A small CTC image transcriber, trained from scratch.
Model: 4.27M parameters, arch xception, norm groupnorm, activation relu, depths [3, 6, 6].
Training: muon at rate 0.0039, 6400 steps, batches of 64.
Data: trained on short English words printed on busy colour backdrops, 90422 training examples, 4.5 epochs.
Rows from block 2 of a small CTC image transcriber, named by matrix and row number. Rows with one number belong to one channel. Each number is 128 + 32 x the weight over its row's rms, rounded and kept within 0 to 255. All counts start at 0. Numbers have three digits each.
After each channel's rows are labels from the 100 images, of 14976, where the channel reaches its highest value: "responds to" is what is common among them. Only what is clearly more common there than usual is listed. The data: short English words printed on busy colour backdrops. In brackets: how many of the 100.
# convs1: first pointwise conv (model.blocks.2.convs.1.weight, 128x128x1x1), inputs 43-85
# convs3: second pointwise conv (model.blocks.2.convs.3.weight, 128x128x1x1, transposed), outputs 43-85

convs1.67:106130143089120093099155164081109179154036105133098082116131076168107158062126102123086115119148070170095132145102100134100100128
convs3.67:107080093102127125091137086158110199126104109165119130140149113167108109085146130094132133121134102167061114203125101168134137105
responds to: the letter w (29)

convs1.80:131144165061174114174100149131094151132039037162124116099177135162085122152061162117105049144123106089150117089076096145161154090
convs3.80:142123099220149152130168117131046129148138153148079157127112116143089137119141128163100150135102168164106103088088134185160106127
responds to: the letter w (26)

convs1.38:180158139099188145116128106168123120122168129126136078116077097148135143103094152176165137082060110142176129054144151178091149139
convs3.38:080082113090188066138193090167113150149104144176175132111211180117147123132163117158132125092183112140141154113140126115135133087
responds to: italic (78)

convs1.94:180116122152124109071107097146116130110153131151105097161068108112090102130056118128147135126000160158121116126061144138108151106
convs3.94:092096104125146073161170091140140127200195116096144132077133121148129162160123141138156152089132127134207228155150139155130135096
responds to: the letter s (43); the letter u (27)

convs1.52:124113116121156150153114120125112126177138134178171177114104136104165131103135158107107050148079126119112140159144131100132195158
convs3.52:090151096123106165121089179130144083134114162116063134124143195092157093117171117140083084151179097082146118119146140117087094143
responds to: capitals (64); the letter n (45)

convs1.79:111133096172106183123137145112128130075145144106155144164123138135086098092137095139137063186197125116068141103120162108127165142
convs3.79:175117163153076116172085118128133111139163220098168068118191099147154106136157097173130151080099124101148098133156134132051147143
responds to: the letter n (53)

convs1.7:113175127154103185151133127097100154130127137172155142138124103099123193092090162126098138063178126125158140175032096169115186067
convs3.7:169147141074152091140167122142124147161123185094134139109207181115125122145130193191205126109120176122165102152160164143105116164
responds to: serif (54)

convs1.68:137137125159144080149110152163144122160126179090109131137083170065114122095089100183090087163093158144161184116091131138120169115
convs3.68:079107126107062126102125107107122134084054026145112168102093136119120103116132151136134127102182090095150127142150164129109116105
responds to: the letter p (36)

convs1.22:130141165186173133156151162064132111147123154108114111146133132139089143187045123119125113147138178172096114062150130119153194114
convs3.22:144152138181152225129171133155064186165118060132114107171143129126125098139116099080109118081100127055089107150105165085114143111
responds to: the letter i (52); the letter h (29)

convs1.28:070195170146181078154149193103112070110118144137160159103162162171189123099112178124096139111141114073124076156132123123141168134
convs3.28:128082128140132142133089107175124127102096036120144098135079168120097145108131158151120102146119113155128123137131107092110076167
responds to: the letter u (29)

convs1.95:181132131148117158087130098128216165109134156183148139178162070102088078098105162072142121111104144093131159187131076101155128094
convs3.95:102159142172122161139103134102174074125092093104132113139098080129110131163122000106042160085164115150119109099136107119127153179
responds to: the letter a (83)

convs1.0:128153082173125072136038105142167150128074123091106089162147172102101165115116147113171124076124108118163094175036075143178167160
convs3.0:115097172099124128145103081085128201148116143102150135152101159164127119135194111106055148187137162139063139194075097093120137107
responds to: italic (75); the letter c (37)

convs1.51:109151120146119158100137182132134106103171206133098201116137157076133114148132159099146170134085146133101162115121078153055106165
convs3.51:076064101153193169133126152105149123091179130101108182123134122162145104158162094082135191124155151102146090141081125148152143134
responds to: the letter n (70); capitals (61)

convs1.63:079079173114159135119131170102143117094167057107069120114072092155111140119128166154204097091174150143079132137143114145134195161
convs3.63:133134127124047158105129160131209129161106109069172094101177095122065144116147146092138137150161140101189093178126097121155121126
responds to: the letter e (63)

convs1.61:128059124118123150132092146159034182140111147145176150111098127118165102137144170174125138138169178148162153131123115108169137183
convs3.61:136201134139169152099124097163147137102121173089134054149135068118145145120100130160150085145175075186139140170101150078171117097
responds to: the letter s (39)

convs1.47:152181084147090134141104141116153150105122131087123127090127182133156157099144184143049138042122161121171164157150151109101111071
convs3.47:087124155060137110177117119132123127100152119119161140156112102155178162111150150092120174146183117192138105120139094124160164087
responds to: the letter n (57)

convs1.110:070077095131103145119136091146128112128049076119131159168147128179149140103125135100164073109098205104119131158131154097057134141
convs3.110:107118107145092145161087118116092084140074155109103132174107071140102136136182125141134100171144079161116174133149203090154154119
responds to: the letter m (29)

convs1.83:177093129112103185115148103069124058064141174143128115168112106132169154104108174118130126173102131155112159163199137101115095098
convs3.83:115088117065076182071149106112151137129106103139193125117110094198145103099117117115167189121073125139074105194107112127153119175
responds to: the letter o (69)

convs1.69:199092104128151127109154114088098142149143127169082106137170098122194156091060240200180090137098182114102125105098138050135176133
convs3.69:139134149162176132084137136201122127133111149093083138127163087133079167091097092103073127090119094153115133130110113089116077147
responds to: the letter e (77)

convs1.57:125197136101151139081107124137177141057139146099112153151057146143127161147133145181162145162091135155143079132186150152101191087
convs3.57:101171136151087200126122082177085081164141113062148064142115137130132106133137124130100089183149102126171061125158128128187129145
responds to: capitals (61)

convs1.42:120193119145133183031173130132106106061122155166118132081100170119160115157098119121105124116114154109117144123080117135056093173
convs3.42:101136194136126100124128143126134167143105131107123166131137106123170117119124190122181176085159054176113158132113154140104154083
responds to: the letter o (80)

convs1.50:098105113070189106106107123180072112115151145135070086114178117163175118111118084174131178043080139130229154091184142164113172147
convs3.50:169152128193141182087068158056157102126126131141087150151043187125108118179138183120112092171141111127115155130131125075140122107
responds to: italic (74); serif (53)

convs1.6:117079093171117132165111148125195156060085179099168159149163161131139133162116115178140128099190129205098162082142130140158156116
convs3.6:117063124116115133118147150116164108087107127128116127095082127121156140107123072086137117212194080100149135112142122133176112147
responds to: the letter m (32)

convs1.34:130141117155156145129146118129134170087118103131105014135174165143049078081182139114117097174132165137159150111196192154106084125
convs3.34:063149105130121109119111143038185104137118164091136191130090115164142136154109056129141114156143099105108142123165105126126144154
responds to: the letter h (48)

convs1.85:091191151135122184155156126107185089107163104131105118104124196100065147145107129137071098106116117130122115151084144140114092147
convs3.85:141091147117146117132174102154135159077150138108152148157158152125172092149133069114098160104176182118179122127086115134141107096
responds to: the letter a (63)

convs1.56:163099117159143148117157136143133116152132104091106157157113160154121131174134115147127121134139116159106130105143138092152075084
convs3.56:145124161125138109085111089166134108085078135118120144117091138152136070155128203135105122146131152160130123167095128065122196126
responds to: red ink (29)

convs1.5:097126047196147117072117166193090144099160149139080131134192138143115063147125087101095130144121140138144110068135160113134107073
convs3.5:116118178096131144061128145177106087107120162093097138045114167124124084126177128126131102098102153154110108094120083091099106177
responds to: the letter k (41); the letter h (34)

convs1.97:100123118120157119085089121110101093141039140111180137115096147115106116119154141101093084111100177171136100202124117116120109164
convs3.97:158203134130154084124161145178148136140116143166151106084121122151137120148108113126163132100126091076146128199064160089123128095
responds to: white ink (25)

convs1.2:111149136159123157120136191142154158099142087124117084106113160144106117104129058129177150135085116154158145145105141178067199198
convs3.2:128101117100092135067131195163125114079088155100086140114139115145116114118130135115118125096097120078119135159055115136118087113
responds to: the letter a (82)

convs1.26:116118140117155127182090174197155098109119153136133154053158084094122117121160143160146096151127170102195120102139104095116108127
convs3.26:151117073111177108136127133108125123084193146168188115094096121122100100177116107091140102090099135150139104120098178111180125183
responds to: the letter r (46)

convs1.93:130140097132156140098120105116096120115166169134103138086114136088107085148140094071153162115187179116108150138178148176106120147
convs3.93:128090135096129081158165185124124126154157153133146160154101132027134092108158148101056080107130144201103146142141149071127091146
responds to: the letter y (28)

convs1.103:136158130085177150185132169140116148092149117103054161139102127121121138110133093218099133125138152114166140129031140133069192144
convs3.103:164196118136118104087096149154120097082087092123078091117126171130128135086114127109143146137143131174076126111148140051132085094
responds to: capitals (68); the letter w (29)

convs1.21:123129120139074217120122160131199149141150163169150127101115187127143111101099068162140107136150137145143154114045068110092121131
convs3.21:113113134129114141119154141146124189202123060134180125126157162131117132112161121138093138131187132200118089141117196106117112085
responds to: the letter f (26)

convs1.25:144152140080170136097180122148124118167157095109149131129129128146123051102161104169171114149147075142107146071052122121129172119
convs3.25:126159104125079085098072090092140096102114142075098181122072157191109102140123110127107184133151079125135102147158075171199143164
responds to: the letter c (44)

convs1.43:102110154154146115141070145127131096104158165113063166092079118157161107100147119108119114128100041154134131142096129107098174090
convs3.43:096139088110132122081152151137090132123149129088118126064079129118072103116134179071149170091111167130123133088192076134101136091
responds to: bold (71); serif (59)

convs1.124:113204144124129117166081057153086176133108104116123076135136185105128122108145134140118167051156074163150176086115137150071123204
convs3.124:127106126095050130090104088074075125053109086131105075093082136102125097171149131121135178142140074116121146176153115151107178104
responds to: the letter g (32)

convs1.32:094096147127168134151164151132094160075130130114100119105139167178133159136133054165139121109123092139146101155150110116131078138
convs3.32:072157191088173152090109112104094148107095090120138091121158092112145107137123127141108147059178125107198125133162176110171118088
responds to: italic (73); the letter w (50)

convs1.17:111146154193154184136130179114124100081134079126106153087058148126083123078124083147149124175060165151168117150118129107134094147
convs3.17:080089167090107141188102163162160099104156114144169150123038111075081134125084144077109164153140102114127138123198102071148139111
responds to: the letter k (39); the letter w (31)

convs1.104:115113136121121087175133097166086071101056109130095120149076170159129149121059158116125087133205182129097161078113112071105089127
convs3.104:149128165147143083124075100124169124146134119203107121089139107110148125112156108124111069107114124192152122109125197132144133142
responds to: serif (51)

convs1.53:124158122131128149073132134182056121149172066094082157122152109132091129138086161114105159166166137178101127109115168091157160175
convs3.53:114122157132149121138115169095102083103123187099046090118100118141153115143129140110145138142090085093153082098084134118145089102
responds to: the letter e (79)

convs1.70:118098092172129169131097167131082139162122130156128068132176127176148098077087147108084131077175149129117121138161111196135145125
convs3.70:116156137104140147109084135124140142141080134142153080129143171153121169106112182205138092174077176088106113091078116103161110123
responds to: the letter a (65); serif (61)

convs1.10:129186145148085124129127129101119069105150171142144159133143182131095131088108087166131142148115162141204061072092144104134059165
convs3.10:174113107137204178121162136106116130165141111145178095161080083173133190129081094078145138115146110087101100106098091107140086137
responds to: the letter k (30)

convs1.105:167063149119131119145130120119118103000107150122157124100138166145099136111154124144135126132173089111132085119106168124111108113
convs3.105:125195134063177135114095192115130124167117120148127192140118091099133103157149129132151173092104082130185078198174150111112144154
responds to: the letter m (27)

convs1.123:125116132172117153149172166148130133101066166149150083112104145111096104099118069167122104162151149169163125107094150136112134149
convs3.123:137100122111108119113126115103114138115110091099143162109120123086114126162066065072092128135140169146095101127162156080175212188
responds to: the letter w (48); the letter m (44)

convs1.122:098170162099176110124135127113154137147150132212181086136089139108106084104081107165133095108094148138152175144119117129146118091
convs3.122:122117138087115153104151138133151146123102102192099102079089148072124094177135070089090152127112110112096107093117136110110097145
responds to: the letter c (31)

convs1.101:086173092132068096069153106114141145145131169115104160207164101178130061171072097168138142103169151161127104119114090126096072129
convs3.101:086140099172099123115098098129195129154115112123105159130155124089175161098158159145133131170102108184093144134102073122116106141
responds to: the letter e (77)

convs1.116:125140104136183118143137151076141134135123138163103168144088169136107135146108154167144113193151146142087146122118186193109103090
convs3.116:132135142099138127131095122167100109156109145059176112174119172136145095103069114142075073181121074150173093130106083145078098163
responds to: the letter w (49); the letter m (27)

convs1.74:115112149197087121125126131117108130132123106112104133140098094198121117135131057125185100104084082134144092143119082047170076084
convs3.74:160113114121098107097171124112114104114131110106131093089174186128119122144126164098165182051121108121161094141148162087109116112
responds to: italic (72); the letter h (32)

convs1.108:140110100141181109076109190159157091112131156111139209131116148170127120144190087105096108138129070091056135149159098109126159115
convs3.108:111106107146140205106143129099116097110154163179086136080068085140150090088093118116121104113099072089162087116123197091132132092
responds to: serif (72); the letter y (37)

convs1.71:159104139125127125105054098115085113092094142128136151059166106129147169233112058130155108167101133129166134090114107142137141096
convs3.71:138102111096165155126126118077142076113135133128120137094050089105183087128169072154161178128141127147119100157136099137178146167
responds to: italic (75)

convs1.91:164090111153063155081154128110114152134152076189120228124049074125133139116026080188096146154100090119179148131080116159160138095
convs3.91:115149095102173134122207111101110167168114154154161172129129155118133142148102119105130141174186086152159161122146144082092162132
responds to: the letter m (35)

convs1.126:070135113065091080087110129124130148063108170106120186120093121060115091138105105114196124150092159121080126149161149119109123153
convs3.126:108111160119103042100063070095088113160127144110124077076126114127138085158154072113122069111091150142193153116116143120138080159
responds to: serif (54)